{
  "encoder_arch": "transformer",
  "model": "waveform VAE",
  "dataset": "simulated sounds of rotating machines with and without faults",
  "train_examples": 39062,
  "input": "waveform_16khz",
  "bottleneck": "kl",
  "encoder_norm": "layernorm",
  "encoder_norm_position": "pre",
  "encoder_activation": "geglu",
  "encoder_mlp_ratio": 2,
  "encoder_head_dim": 16,
  "encoder_fused_qkv": false,
  "encoder_bias": "all",
  "encoder_qk_norm": true,
  "encoder_parallel_block": true,
  "encoder_inner_norm": false,
  "encoder_wave_strides": [5, 4, 4, 2],
  "encoder_subsampling": 2,
  "encoder_layers": 12,
  "encoder_width": 192,
  "encoder_positions": "learned",
  "loss": "mse",
  "latent_channels": 64,
  "decoder_norm": "groupnorm",
  "decoder_activation": "snake",
  "decoder_weight_standardization": false,
  "decoder_widths": [24, 48, 96, 192, 192, 192],
  "decoder_blocks_per_level": 2,
  "decoder_block": "plain",
  "decoder_attention": false,
  "decoder_upsampling": "nearest_conv",
  "kl_weight": 0.001,
  "init": "trunc_normal_002",
  "residual_init": "scaled_by_depth",
  "optimizer": "adamw",
  "lr": 0.0012,
  "beta1": 0.9,
  "beta2": 0.95,
  "eps": 1e-08,
  "grad_clip": 5.0,
  "steps": 12500,
  "batch_size": 64,
  "epochs": 20.5,
  "lr_schedule": "linear",
  "final_lr_fraction": 0.01,
  "warmup_steps": 370,
  "weight_decay": 0.4
}
Rows from block 7 of the encoder, named by matrix and row number. Rows with one number belong to one neuron. Each number is 128 + 32 x the weight over its row's rms, rounded and kept within 0 to 255. All counts start at 0. After the name is the row's rms in percent of the matrix's.
# gate: MLP gate (encoder.blocks.7.mlp.gate.weight, 384x192), inputs 168-191
# fc1: MLP up (encoder.blocks.7.mlp.fc1.weight, 384x192), inputs 168-191
# fc2: MLP down (encoder.blocks.7.mlp.fc2.weight, 192x384, transposed), outputs 168-191
gate.177 098 [113 144 153 136 139 121 146 139  95 162 131 116 143 129 135 136 139 155 168 117 155  44  93 151]
fc1.177 109 [165 132 112 111 148 165 165 142 174 151 187 145 102 117 170  69 194  95 153 127 169 172 115 176]
fc2.177 111 [130  90 139 124 121  97 158 129 166 148 147 113 111 189 138 131  97 173 126 102  70  79 122 113]
gate.178 074 [120 133 105  94 167 108  49 101 115 109 134 112 130 100 176 128 103 111 156 122 114 156 135  78]
fc1.178 080 [135 113  49 124 138 141 180 130 138 111 148 107 127 173 139 134 143 169 119 150 102 145 150 100]
fc2.178 080 [124 127 116 106 161 108 117 119  99 136 116 113 137 150 117  92 128 131 126 124 202 156 172  54]
gate.179 076 [135  65 137 116 105 142  46 106 162 173 100 142 136 140 146 170 121 125 167 125 190 184 118  99]
fc1.179 082 [103 141  99 125 161  96  95 141 111 116 146 131 108  69 108  79 157  76 211 115 124 141 106  30]
fc2.179 089 [124 185 183 117 146 106 103 131 209  89 131  97 112 129 174  74  92 112  72  86  97 129 133 251]
gate.180 059 [ 84 174 114 143 124 120 125 135  84 155 118 141 131 164 133 139 140  75 164 120 136  97 155 118]
fc1.180 064 [143 204 122  76 127 158  93 129 107  90  79 122 114  96 114  88 120 124  99 148 158 107 113 144]
fc2.180 059 [132 132  95  99 153  93 194 138 192 182 154 110 141 105 162 129 161  83  38 140  65 132 102 136]
gate.181 220 [ 80 108 113  92 140 117 154 109 158  79 136 154  83  94 107 136 136 118 171 250 188 146  84 145]
fc1.181 121 [130  95 132 120 130 143  98 132  58 170 115 133 133 155 122 122 184  88 128 134 156 126 114 160]
fc2.181 141 [128 144 199 153 109 156 119 127 165 110 135 133 129 132 129 147  90 200  49 188 129 154  80 130]
gate.182 076 [178 116 123 107 136 114  99 146 167 145 155 129 133 138 177  90  66 120  86 130  88 174 131 180]
fc1.182 087 [131  97 123 137 156 147 124 101 187 138 141 152 128  66 165 163 152 148 129 122 158 129  99 165]
fc2.182 082 [137 198  82  98 135  74 110 131 127 186 129  93 133 111 141  84 116 142 131 119 140 121 110  52]
gate.183 074 [145 110 141 114 136 121 192 116 109 160 156 124 142 148  21 132 136 147 109 129 151 130 126 154]
fc1.183 088 [113 143 144 140 155 143 107 118 109  98 179  94 106 128  55 124 174 154 146 116 148 124 110 148]
fc2.183 078 [141 137  67 158 138  85 163 138 177 131 151  85 128  62 119 139  99 196 108 116 126 112 116 191]
gate.184 069 [125 205 152 102 138 105 147 150 120 125 138 125 127 118 105 137 155 204 150 112  80 130 176 173]
fc1.184 076 [156 147 139 135 164 127 130 120 108  92  88 132 129 118 104 117 126 128  94 115  87 173 177  77]
fc2.184 076 [141 165  48 101 130 130 150 128 180 179 146  96 147 125  71 115 143 122 165 141 110 133  76 136]
gate.185 071 [ 96 134 122 127 163  99 124 118  97 142 160 106 126 154 115 119 104  92 145 131 117 181 153 163]
fc1.185 085 [168  54 176 129 123 101 172 120 111 113 108 141 146 136 182 163 115 129  91 113 127  67  82 157]
fc2.185 070 [108 167 134 166 142  87  76 120  84 172 131 127 112  75 150 114 109 118 168  47  74  82 172 133]
gate.186 068 [114 133 162 168 156 173  47 140 143 118 125 131 142 150  90 117 121 149 174 130 111 109 168 120]
fc1.186 074 [205  77 116 110 109 160 159 116 186 122 135 141 142 132 125 116 186  92 133 118  84 147 111 188]
fc2.186 061 [129  87 153 136 123  84  77 122 200 179 146 119 139 100 189 144  67 141 103  97 112 157 168  90]
gate.187 073 [158 115 162 141 136 133 123 123 105 156 128 128 134 143 115 141 201 131  58 112 166  99 168 124]
fc1.187 079 [131 105 180 155 107 118 157 114  93 106 118 110 133 108 118 101 185 131 130 141  89 171 154 169]
fc2.187 075 [105 115 168  93 160 157 115 118 206 142 135 146 122 157 137 169 130 133 136 164 170 164 135  32]
gate.188 077 [154 134 145 121 135  63 199 146  94 106 120 129 138 154 152 110 190 133 165 107 142 143 128 157]
fc1.188 092 [134  87 121 102 119 123  86  98 133 103 174 155 117 154 119  96 121 119 161 144 151 140 143 126]
fc2.188 087 [132 131 105 144 141 125 159 106 186  61 119 157 151 103 140 132 129 126  73 101 128 143  70 234]
gate.189 080 [150  58 132 107 109 153 147  83  98 125 113 143 153 120 135 119 160 119 144  99 145 106 119 217]
fc1.189 094 [165 194 115 134 131 104 133 159 135 158 114 110 112 144 159 145 159 117 133 141 121 112 137 161]
fc2.189 095 [140 121  77 115 160 134 100 130 114 132 116 155 114 165 109  95 153 101 171 123 122 122 193  55]
gate.190 062 [100  85 142 135 139 110 145 115 189  88 127  96 134 137 133 117 184  90  78  83 124 111 132 167]
fc1.190 070 [129 150 105 102 143 183 188 125 140 159 145 126 110 116  90 140 129 102 154 110 131 191  87 158]
fc2.190 060 [134  80 163 162  29 194  83 124  68  71 170 136 159 106  93 159 147 167 152 132 140 115 104 100]
gate.191 069 [124 175  65 112  99 124  75 122 123 101 121 106 151 121 148 120 174 182 163 127  93  80 149  91]
fc1.191 077 [141 123 136 154 141  93 166 128 192 146 174 134 136 206 105  61 131  90 165 126  81 170 116 121]
fc2.191 074 [149 109 169 117 157 160 148 117 131  99 162 152 114 138 149 143 146 147  96  99  42 124 139 164]
gate.192 074 [ 98 165 134 132 129  95  93 150 124 169 134 164 130 155 185 146 136 153 170 127 128 168 181 101]
fc1.192 084 [ 91 153 177  98 124 156  78 117  96 148 159 121 122 156 106 139 210 152 140 119 154 103 147  98]
fc2.192 082 [129 125  99 116 136 137 224 131 142 161 142  85 134 105 174 143 126  87 133  97  67 101  68 151]
gate.193 074 [117 115  71 104 100 111 147 125  26 133 100 101 115 138  92 105 155 156 114 108 159 139 108 106]
fc1.193 091 [149  86 103 139 142 153 219 122  76 136 165 147 148 133 120 155 177 122 111 126 147 138 124 113]
fc2.193 081 [ 97  93 143 113 155 157 121 122 121  90 121 187 102 176 146 131 181 161 156  99 127 125 130  78]
gate.194 088 [113 148 122 156 179 146 103 120 168 141 117 110 130 147 122 114 202 109 137 124 132 103 137 197]
fc1.194 105 [104 162  99  95 182 101  66 126 158 151 119  90  99 116 106 160 113 111 127 117 123  99 159 106]
fc2.194 097 [132 125 162 108 132 143 179 132 141 199 154 112 125  87 128 146 140 114 168  93 156 139  70 164]
gate.195 062 [167 141  89 125  94 111 176 120 123 198 100 100 155 193  92 107 152 114 128 102 127 104  99 191]
fc1.195 076 [130 176  67 152 168 133 196 124 154 142 130 156 134 160 112 160 143 159 136 144 142  98 163 132]
fc2.195 076 [117 197 134 113 161 104  93 116 172 125 108 132 126 182 120 167 146 160  75 147 115 125 194 111]
gate.196 065 [164 170 131 122 169 109 255 132 141 111 108 115 126 117 143 146 106 119  48 121 124 173 180 114]
fc1.196 069 [187 144 155 112 166 171  19 126 125 120 100 125 152  50 152 112  71 131 198 122 113  53 125 133]
fc2.196 059 [156 115 130 167 136 146 139 134 134 114 146 181 111 135 102  94  99 117 159 175 185 153 126  98]
gate.197 069 [126 189 103 123 173 113 120 138 184 166 174 108 132 103 123 112 167 124 204 119 121 145 153  89]
fc1.197 083 [121 162  46 108 119  71 163 125 141  68 128 120 114 104 169 122  14 107 106 116 145 137 135 181]
fc2.197 081 [151 119 143  93 144  86 124 133 227 115 129 125 129 152 103 111 152 166 121 172  73  87 150 152]
gate.198 063 [139 134 101 129 154 124  84  93 147 131 142 100 151 174  81 183 188 133 121  89 168 119 179 117]
fc1.198 075 [144  47 182 175 105 146 122 119 178 177 139 136  89 204 136 160 143 138 147 113 150 128 108 131]
fc2.198 065 [148  86 118 134  86 110 105 101 161  91 167 111 128 141 158 150 139 189  84 137 174 164 112 104]
gate.199 085 [ 98 194 105 142 158  98 127 137 225 143 120 103 121 191  75 146 142  92 137 122 166 118 235  66]
fc1.199 098 [119 167  92 103 152 174 238 139 137 134 164 131 106 124  83 156 179 174 129 128  85  66 123 105]
fc2.199 096 [116 105 132 140 160 169 126 135 106 129 155 149 126 135 109 144 134 117 152 171 180 156 129  47]
gate.200 079 [163 145 164 160 154 157 216 122 140 107 176  93 126 130  87  92 147 126  89 131 144 150  90 132]
fc1.200 097 [130  82 146 145  99 134 209 131 155 163  96 120  93 166 153 133 173 137  96 134 111 116 127 182]
fc2.200 083 [104  98 156 146 162 148 118 133 117 105  43 146 152  94 159 141 187  95 132 132 152 116 123 174]
gate.201 066 [156 120 123 143 149 139 105 120 137 158 127 125 143 155 108 137  44 144  81 101 163 111 137  84]
fc1.201 078 [121 164 164  96 165 149 152 125 133 141 124 118 149 132 122 138  90 175 139 133  98  90 160 112]
fc2.201 072 [120  79 202  93 133 189 192 110  93 146 140 134 125 159 157 176 153 135 180 172 200 140  91  87]
gate.202 066 [114 118  72 113 139  69 137  95 111 110 106 130 145 108  90 150 136 164  87  76 151 106 196 197]
fc1.202 069 [133 106 143 116 132 116 172 110 174 129 165 127 153 102 113  87 229  86 162 147 151 154 150 133]
fc2.202 061 [140 100 142 135 116 158 157 110 109 116 143 130 142 148  65 147  90 209  98 214 157 104 115 128]
gate.203 071 [106 154 125 114 159 132  66 128  82 131  96 141 151 120 175 111 136 152 128 127 124 112  87 131]
fc1.203 083 [ 90  93 131 153 167 152  92 134 102 111 112 130 127 120 166 165  88  98 110 136 131 181  81  80]
fc2.203 065 [119 177  73 191 153 129  48 140 115  91  92 126  98  95 101  83 188 161 116 110 100 122 183 164]
gate.204 070 [138 147 114 104 193 193 130 132 151 120 170 147 145 109 129 121 114 159 108 140 164 239 158 131]
fc1.204 091 [130 197 151 125 149 112 122 149 184 135 189 150 115  92 116 111  88 142 105 127 144 154 168  87]
fc2.204 076 [154 122  60 128 117  75  95 131  55 124 141 121 143 128 190 115 122 146 155 148 120  84 147 111]
gate.205 095 [166 116 155 176 145 126 142 131 128  99 134 134 122 140  85 105 153 110  76 113 134 188  24 130]
fc1.205 107 [125  61 196 164 112 138 100 108 165 114 112 113 130  83 119 119 131 118 157 130 122 160 118  98]
fc2.205 099 [134 117 142 110 108 127 158 128 100 174 157 107 115 111 126 155 144 109 116 143 103 142  82 111]
gate.206 067 [118 111 121 158 141 179 138 136 195  93 100 136 137 204  98 137 171 163 106 121 131 102 174 161]
fc1.206 068 [ 56 143 144 166 110 165  98 151 167 127 116 149 142 180 155  99 135  80 118 123 126  68 185 190]
fc2.206 071 [115 138 141  86 193 139 105 152  95 136 126 130 132 188 168 138 142  57 146 195 181 187 126 144]
gate.207 067 [122 139  99 147  89 132 157 115 153 131  70 119 179 116 157 167 129 158 103 129  65 104 128 141]
fc1.207 086 [144 197  84 155 104 119 134 149 137 162 110 130 155 156 134 105 136  83  98 149 114 150 143 148]
fc2.207 075 [144 143  73 120 112 111 147 129 195 101 106 131 136 162 134  99 120 196 130 143 136 127 131 164]
gate.208 208 [152 114  99 131 134 178  79 130 101 127 101 131 149  89 100 120 140 129 164 143 156 192 120 127]
fc1.208 145 [108  94 112 150 140 153  62 133 185 119  92 130 113  60 102 131 106 129 138 112 196 108 115  73]
fc2.208 149 [129 133 110  99 156 130 140 130  77 145 113 116 127  66 169 114 133  76 122 118 106 133  29 206]
gate.209 077 [101  88 139 128 179 144 174 142 177 137 134 146 137 183 124 126 157 132 136 126 176  86 136  57]
fc1.209 090 [132  90 132 136 131 117  99 128 198 108 139 130 115  99 103 128  78 156  57 117 112 164 137 190]
fc2.209 091 [137 131  73 106 123 173 154 131 126 163 144 135 121 151 101 122 177  72 112 177 126 101 166   1]
gate.210 083 [110 142 162 129 100 125 192 125  51 106 100 136 180 172 135 120 134 150  31 124 146 153  77 193]
fc1.210 101 [108  71 170 112  82 124 184  98 178 190 125 128 141 107 107 126 134  75 179 124 126 163 165 140]
fc2.210 099 [125 106 119 102  98 133 134 137  84 203 130  93 125  55 134 125 114  61 174 113  58  88 142  76]
gate.211 063 [122 112 127  72 107 142 147 107  88 108 107 106 147 153 158 126  90 110 152 106 147 176 102  69]
fc1.211 073 [ 94 151  82 121 109 108 255 118 128 135  84 154 109 172 133 169 200 127  65 150  98 134 148 222]
fc2.211 074 [150 179  88 140 114 133 136 137 138 152 124 102 142  76  82 116 134  76 126 106  79 147 162  62]
gate.212 063 [130 149  78 173 127 151  64 128  85 138 174 132 135 119 150 182 108 157 111 127 124 169 137  96]
fc1.212 073 [147  68 167 107 152 114 107 123  17 115 127 138 116 144  75 156 147 134 120 119 101 121 104 209]
fc2.212 063 [116 125 134 130 117 132 208 135 133 137 124 123 121 172 159  75 160 196 169 117 120  57 114 162]
gate.213 076 [112  76  79 101 142 193 193 120 131 139 159 141 131 140 129 150 200 106  99 107 148 190  86 171]
fc1.213 087 [125 168 114 152 169 140  55 137  76 115  95 152 149 103 105 110 107 127  63 124 161 117 154  95]
fc2.213 080 [145  86 112 129 141 162  76 113  93 105 174 110 136 116 132 167 107  71 104 139 166 133 100  94]
gate.214 082 [ 99 182 131 149 161 124 109 122 155 152 118 117 129 182 115 156 184 138 136 102 104 152  75  48]
fc1.214 092 [131  92 140 103  99 117 211 142 140 165 156 147 135 241 159 203 158 119 167 139 131  90  99 127]
fc2.214 090 [139 108 182  92 106 159 131 118 113 107 154 162 155 104 134 126 103  94  90 151 133 212  78 165]
gate.215 058 [113 135 173 148 170  68 100 142 160 112 126 109 118 102  95 136 138 194 153 118 132 123 101 186]
fc1.215 066 [141 161 173 153 115 141 151 126 162 119  48  99 128 150 101 142 125 111 111 130  70 104 126  96]
fc2.215 064 [140 135 200 112 143 121  90 116 184 102  96 126 111 134 164  99 156 162  91 147 123 106 113 121]
gate.216 067 [133 131 108 107  99 154 205 101 153 142 115  93 138 200 113 139 136 160 150 147 156  73 150 176]
fc1.216 081 [120 124 165 117 135 142 134 114 117 161  91 113 137 155 208 135 124 146 169 119 122 110 153 224]
fc2.216 080 [124  83 197 112 125 115 174 138 124  47 102 123 136 216 139 115 174 132 119 148 163  67 175 167]
gate.217 076 [164 110 162 166 121 158 124 129 132 151 171 109 145 164 132 141 157 140 143 140  92 155 138 108]
fc1.217 085 [135 162 134 116 133 123 124 128  94  89 114 154 112 123 148 139 187 146 173 121 148 135  85 136]
fc2.217 081 [102 132 150 108 137 104  88 108 144 105  84 116 134 130 157 162 163 189  75  60 138 114  65 133]
gate.218 083 [182  96 158 123 146 129 143 133 156 128 136 146 113  87  86 122  90 127 132 119 133 147 104  90]
fc1.218 088 [162 132 119 143 143 146 202 124 236 171 189 118  95 163 124 117 138 166  48 124  99 166 114 187]
fc2.218 083 [140 149 146 126 156 108 133 133  97 185 137  89 134  75 111 104 159  21 168 117 106 156 170  66]
gate.219 067 [119 137 146 146 164  83 133 132 169  93 143  94 129 150 133 101 176 174 163 109  98 173 112 134]
fc1.219 068 [143 117 119 103 131 136 123 115 147  98 160 130 111 152 150 102 121 111  54 149 150 142 131 103]
fc2.219 075 [108 117 133 127  90 165 164 135 121 154 122 172 124 181 167 158 131 166 100 164 146 153 154 148]
gate.220 061 [164 218 133  97 161 109  87 142 116 117 144 141 132 124  71 114  94 135 134 127 125 173 136 147]
fc1.220 075 [171 147 137 117  93 147 179 121 130  71 155 118 158 159 127 150 154 155 127 151 137 174  47 143]
fc2.220 067 [139 129 116 113 170  88  74 122  63  96 117  80 119  90 122  90 125  91 101 126 103 199 133  83]
gate.221 069 [124 126 139 169 124 110 116 121 130 179 139 134 128 142 130 115 169  95 141 122  62 138 183  81]
fc1.221 074 [111 100 131 166 135 125 141 130 183 106 175 101  98 155 109 178  84 140 151 139 148  76 178 130]
fc2.221 067 [130 154 148 138  94 203  93 120 193 129 127 141 121  84 150 135 105 141 121 160 114 211 117 155]
gate.222 106 [122 161 143 156 147 123 155 114 146 104 155 171 130 141 131 133  81 116 142  96 126 226 103 128]
fc1.222 117 [114  47 163 109 113 136 160 123 139 151 120 134 136 157 118 132 156 142 144 123 129 109 144 186]
fc2.222 105 [130 154 120 117 130 140 133 122  56 117  67 137 137 164 123 120 121 192 105 138 134  98 156 103]
gate.223 121 [124  59 208 127 126 119 147 133  90 144 121 120 138 133 183 124 139 122 139 122 136 152 177 162]
fc1.223 140 [128 143 146 102 108 160 128 126 177 131 107 128 109 150 112 181 128 163  59 141 105 110 148 121]
fc2.223 139 [131 127 116 111 135 111 135 146 212 196 151 111 122  90 129 110 136 116  76  60 104  94 134  71]
gate.224 074 [164 130  49 149 141  99  88 128 135 171 160 156 157 109 150 108 122 105 124 113 186 141 194 186]
fc1.224 081 [128 174 187 133 129 156 145 115  78 122 135 127 168 179  96 131 138 102  96 154 114 118 154 132]
fc2.224 066 [120 188 131  74 114 149 191 107 151 164 128 112 116 200 114 110 122 122 110 121  90 117  93 132]
gate.225 060 [137  83 110 117 162 143 132 111 173 140 141 111 110 143 137 120 159 189 144 125 139 126  83 127]
fc1.225 070 [132 171 155 127 121 115 117 110 139 143  93 139 130 150  98 139 169 139 170 113  72 115 116 149]
fc2.225 064 [129 118 137 156 120 105  79 148 164 195 137 150 138 101 135 131  96  29 105 127 150 102 109  86]
gate.226 073 [100 138 111 124 113 128 164 133  69 186  81 107 133 144 105 152  81 167 159 130 139  54 212 193]
fc1.226 074 [145 111  97 157 109 134 193 117 137  81 138 150 131 123 169 166 133 175 165 144  76 122 120 207]
fc2.226 075 [137 123 186 131 130 105 138 152 123 113 156 167 118 131 144 118 119  95 150 134 122 158 158  73]
gate.227 078 [147 123 124 125  91 134 168 127 187 120 143  69 141 155 127 104  91 110  65  96 115 103 127  24]
fc1.227 088 [104 144 127 165 170 114  95 110 124  62 106 135 146  94  65 151 180 118 121 123 123 109 160 140]
fc2.227 084 [114 131 150 113 116 119 145 136 124  51 100 169 140 170 152 139 121 182 157  97 152 105 180  94]
gate.228 089 [134 100 201 107 138  83 126 122 120 136 155 127 123 149 135 154 183 158 177 122 114 115 130 155]
fc1.228 106 [112 147 129 112 124 154 209 143 152  79 116 141 137 157 157 111  89  98 108 127 105 135 108 114]
fc2.228 102 [117 112 145 120 109 107 190 151 184 174 137 118 119  78 140 120 128 152  85  64 118  80 112 129]
gate.229 066 [124 110 142 116 155 114  86 135 106 163 107 116 141 157 120 141 111 145  76 114 163  92  59 151]
fc1.229 075 [138 100 123  87 165 121 168 143 141 117 132 137 121 107 102  90 164  75 124 136  86 168 206 114]
fc2.229 076 [134 126 162 167  76 137 136  95  88 140 132 140 128 179  75 110  12 195  97 109  84  84 157 201]
gate.230 074 [181  73  99 114 147 131 238 117 180 149 200 143 146 125 183 103 171 130 173 121  59 165 135 103]
fc1.230 078 [ 95 126  57  81 107 144  39 118  85 113  81 109 135 153 137 111 109  93  58 128 102 134 163 130]
fc2.230 072 [137 137 111 132 142 107 128 122 112 144 162  90 116 143 166 116 133  95 129  71  40  85 172 102]
gate.231 079 [135  83 144 158 122 186 120 118 158 118 126 169 134  66  84  97 132  95  87 100 127 107 104 167]
fc1.231 097 [124  95  80  95 113 148 171 123 202  79 191 141 141 114 120 151  91 128 143 134 148 199  92 170]
fc2.231 096 [132 154  88 108 159 131  95 117  95 191  98  86 136 115 130 134 152  99 162 138 145 106 126  42]
gate.232 061 [183  95 124 102 127 147 160 122 143 164 144 123 136 207 107 142 112  75  42 119 113 145  99 159]
fc1.232 077 [116 122 127 148 103  97 103 125 193 111  83 105 129 109 140 115 121  99 162 136 142  98 167 104]
fc2.232 067 [123  98 172 147  63  98 132 120 141  79  80 149 131  85  99  98  84 167 123 156  66 122 185 170]
gate.233 056 [165 155 173 118 150 107 119 114 210 207 151 118 151 159  96 131 111 163 176 107 124 178 173 124]
fc1.233 067 [178 157  94 121 147 141 162 144 144  64 218 121 149 158 104 124 146 128 106 134 130 118 132 133]
fc2.233 064 [108 177 132 166 121  74  71 122 143 137 102  91  91  61 113 118  82  79 143  73 118 145 125 174]
gate.234 071 [ 96 130 121 127 151 133 122 103  98 127  69 131 106 110 160  85 197 145 146 114 164  81 142 110]
fc1.234 086 [ 70 168  90 114 132 156 119 131 131 121 119 108 139 104  93 123 119 146 157 140 136 159 142 114]
fc2.234 081 [150 103 110 104 131 120  93 134 102 169 112 125 160 101 158 131 127  88 136 128 176 155  77  58]
gate.235 072 [170 140 127 152 124 123 195 134 193 166 167 115 134 146 168 138 116 101 182 121  87 157 118 137]
fc1.235 082 [122 113 131 123 117 206 137 120  98  95 135 132 171  94 150 126 127 100 159 135 111  91 147 143]
fc2.235 080 [133 138  49 125 161 174  81 130  98 197 134 131 129 129 147 112 144  84 187 120  42 127 128 118]
gate.236 062 [140 172 168 120 150  95 145 121 126  91 100 132 166 157 125 179 105 166 183 122 134 149  99  93]
fc1.236 067 [104 131 154 115  89 113 103 126 199 132 145 149 141 147 113 103 112 137 122 165  79   0 145  89]
fc2.236 058 [136  92 141  91 144 123 133 132 114  56 164 189 132 137  67  92 126 132 132 179 136 127 110 137]
gate.237 068 [141 167  78 125 115 146 132 111 124 143 151 140 136 141 158 143  95 146 153 139  65 108 109 146]
fc1.237 074 [104 184 108 145 111 130 176 102 137 156 134 113 149 124  93 121 130 107 174 123 105  94 156 118]
fc2.237 069 [119 142  87 114 197 101 107 129 139 203 149 128 115 156 126  96 140  80 143 118 105 101 105  69]
gate.238 240 [ 69 117 125 101 137 110 130 106 140  92 140 117  59 187  97 136 138  98 110 220 143 103 123  78]
fc1.238 177 [108 132 126 102 136 120 105 137 126 104 101 132 129  63 157 139 137 173 138 135 129 125  98 210]
fc2.238 207 [116 179 153 154 124 163 145 117 152  77 129 138 121  77 118 142 116 168 117 170 114 131  91 219]
gate.239 084 [146 137 163 143 134 120 167 123 145 116 181 105 149 169 153  71  63 123 138 135  78 132  85  63]
fc1.239 097 [144 124 108 128 143  81 108 134 139 191 115 119 169 105 186 132 164 157 142 135 117 104 120 149]
fc2.239 104 [130 124 131 131 140 180 114 113 108  88 137 152 138 117 108 153 136 127 107 149 108 131  60 163]
gate.240 088 [122 120 101 105 134  81 180 118 137 119 157 135 156 165 128 134 132 111 133 113 135 138 177 159]
fc1.240 088 [101 178  64 133 127 123 150 123 245 111 145 162 110 168 116 115 101 162 166 129 129 110 143 167]
fc2.240 082 [123 120 157  86 133 129 106 131 105 154 115 107 127 108 200 158 162  71 149  86 121 156 117 146]
gate.241 073 [146 192  99 126 120 113 126 130 112 105 167 142 105  84 118 116 128 134  65  92 145 126 151 183]
fc1.241 082 [173 108 170 140  76  82 196 127 213 178 152 118 133 146 135 110 137 137 115 129  57 107  97 148]
fc2.241 081 [128 149 156 114 140 126 125 129 125 145  87 133 136  98 120 116 118 128  99  91  75  85 185 124]
gate.242 064 [138 115 122 107 107 117  84 110 123 136 125  80 144 141 134 146  75 107 186 108 126 156 150 104]
fc1.242 066 [128  97 132 112 120 127 167 126 141 132 160 140 141   8 106  45 130  69 123 128 107 177  73 117]
fc2.242 055 [ 83  99 179 100 190 102 127 124 120 139 140 109 119  92 150 144 196 109 136 103 194  95  89 149]
gate.243 065 [106 158 106 129 167 166 187 123 167 130 112 161 161 145  89 146 134  94  74 112 145 149 173 108]
fc1.243 071 [ 71  85 157 130 123 140 114 123 158  66 124 128  96  89  84 135  50 181  74 127 140 163 102 105]
fc2.243 061 [168 109 101 123 147 122  94 133 126 126 153 158 115 115 136 162  97 100  84 175  80 118 155 103]
gate.244 059 [125  51 179 139 128 184  85 132 154 142 136 139 119 118 127 141 118 115 142 123 109  86 121 177]
fc1.244 065 [119 138 191 161 109  96  65 118 127 119 166 117 140  87 145 103 151 149 126 127 164 128 195 127]
fc2.244 066 [131 164  64 156 156 149 101 130 147 177 125 115 114 122 133 116  83  60 113  96  88  86 112  68]
gate.245 065 [121 182 162 144 185 117 160 125 119 142 153 128 157  89 114 161 150  87 114 132 182 170 129 171]
fc1.245 070 [123 105 171 171 119 108  86 130 128 110 112  61 115 106 111 109 115 137 111 123 109 149 182 100]
fc2.245 060 [138 115 106  90 110  86 156 157 137 202 137  60 118  97 121  99 130 151 118  83 138  95 153 109]
gate.246 090 [127 191 119 156 140 130 100 129 101 101  71 137 136 111 155 111  94 118 108 127 117  91 137 139]
fc1.246 103 [114 185  33 156 127  76  84 125 112  93 116 106 123 121 135 116  49  93  96 121  93  77 154 113]
fc2.246 104 [127 131  73 131 103 124 159 121  89  84 135 133 141 108 123 146 108 104 158 168 153 211  64 166]
gate.247 242 [110 121  92  84 139 113 142  93 135  68 140 151 110 141 112 124 134 170 167 243 203 147 126 169]
fc1.247 152 [132 141 139 118 141 142  84 135  71 184 118 117 136 197 129 119 117 184 123 118 157 120 129  37]
fc2.247 174 [139 175 175 143 129 127 139 143 155 124 134 129 140 125 157 135  88 187  92 148  91 113 135  69]
gate.248 078 [147 136 179 118 120 109 140 118 139 154 130 121 125  83 162  79 157 135 186 120 101 137 114 130]
fc1.248 091 [113 143 116 132 173 105  44 153 137 118 153 124 127 167 156 118 123 101 182 106 120 180 193 105]
fc2.248 085 [112 212 146 150 146 141  46 133  67 132  91 123 151  65 105 143 131 113 120 177 113 105 139  71]
gate.249 054 [137 111 158 151 151 125 196 118  59  90 149 137 131  97 116 105 142 136 104 112  95 114 158 134]
fc1.249 064 [124  95 110 111 129 165 165 134 154 133  99  97 125 181 165 179  87 135 104 144  83  99 165 153]
fc2.249 063 [130 111 112 110 148 115 137 132 144 166 138 116 139  92 162 138 147 112 163  73 128 119 127 211]
gate.250 072 [144 113 143 120 127 204 146 135 119 140 157 148 128 150 159 131 125 136 118 119 149 109 108  90]
fc1.250 087 [129 165  98 103  99 191 100 138 152 129 151 118 143 122 136 154 173  99 165 124 122  75 104 119]
fc2.250 075 [154 105 118 120  73 108 147 137 153 120 126 121 143 106 116 150  82 131  94 145 196 155 121 184]
gate.251 062 [133  80 138 109 112 121 136 129  86 190  99 137 111 214 140 122  78  90 140 126 152  98 130 114]
fc1.251 064 [147 131  71  92 150 146 105 143 167 160 147  83 105  95 126 142  51  96  96 127  95 159 130 118]
fc2.251 063 [126 144 203 128 115 146 110 117  85 147 140 145 132 110  90 123 137 137 145 110  52 140 173 127]
gate.252 063 [130 169 152 121 144 149 100 129  71  98 101 114 144 113 145 142 173 168 170 121 145  96 178 147]
fc1.252 073 [102 105 120 144 119 158 134 127 102 120 132 146 113 111 129 102 104  94  85 121 118 168 132 161]
fc2.252 068 [145 132 129 122 103  98 175 110 199 144 174 134 133 167 147 122 112 177 106 141 124 106  76 167]
gate.253 075 [ 86 131  88 166 111 100 154 116  81  73  91 113 143 141 129 193  83 159 155 113 125 167 166 110]
fc1.253 085 [ 97 100 157 124 133 115 175  96 127  95  96 127 112 151 137 160 152 133 170 138 126 179  87 204]
fc2.253 085 [127 126 192 143 117 175  88 126 163  29 111 114 141 108  87 154 137 146 139  81 178  99 110 160]
gate.254 102 [167 124  90 144 113 141 100 122 134 102 192 121 133 170 113  91  86  79 126 134 148 219 123 194]
fc1.254 105 [124 163 158 128 150 108 161 138 132 175 125 109 103 140  63 130 159 127 186 143 118  57 124 111]
fc2.254 112 [156 136 106 132 130 128 152 131 255  98 150 128 140 175 127  98 110 166 123 133  72 116 125 162]
gate.255 076 [ 89  92 110 119 118 107 113 126 139 167 141 125 122 156 115 167 247 130 107 111 170  92 129 149]
fc1.255 081 [173 133  38 145  95 131 175 150 101 108 206 118 129 173 195  90  88  92 151 135  85 203  88 133]
fc2.255 082 [149 152 142 136  92 101 170 109 189 113 168 118 109 176 144 121 135 151 167  71  46  93 113 119]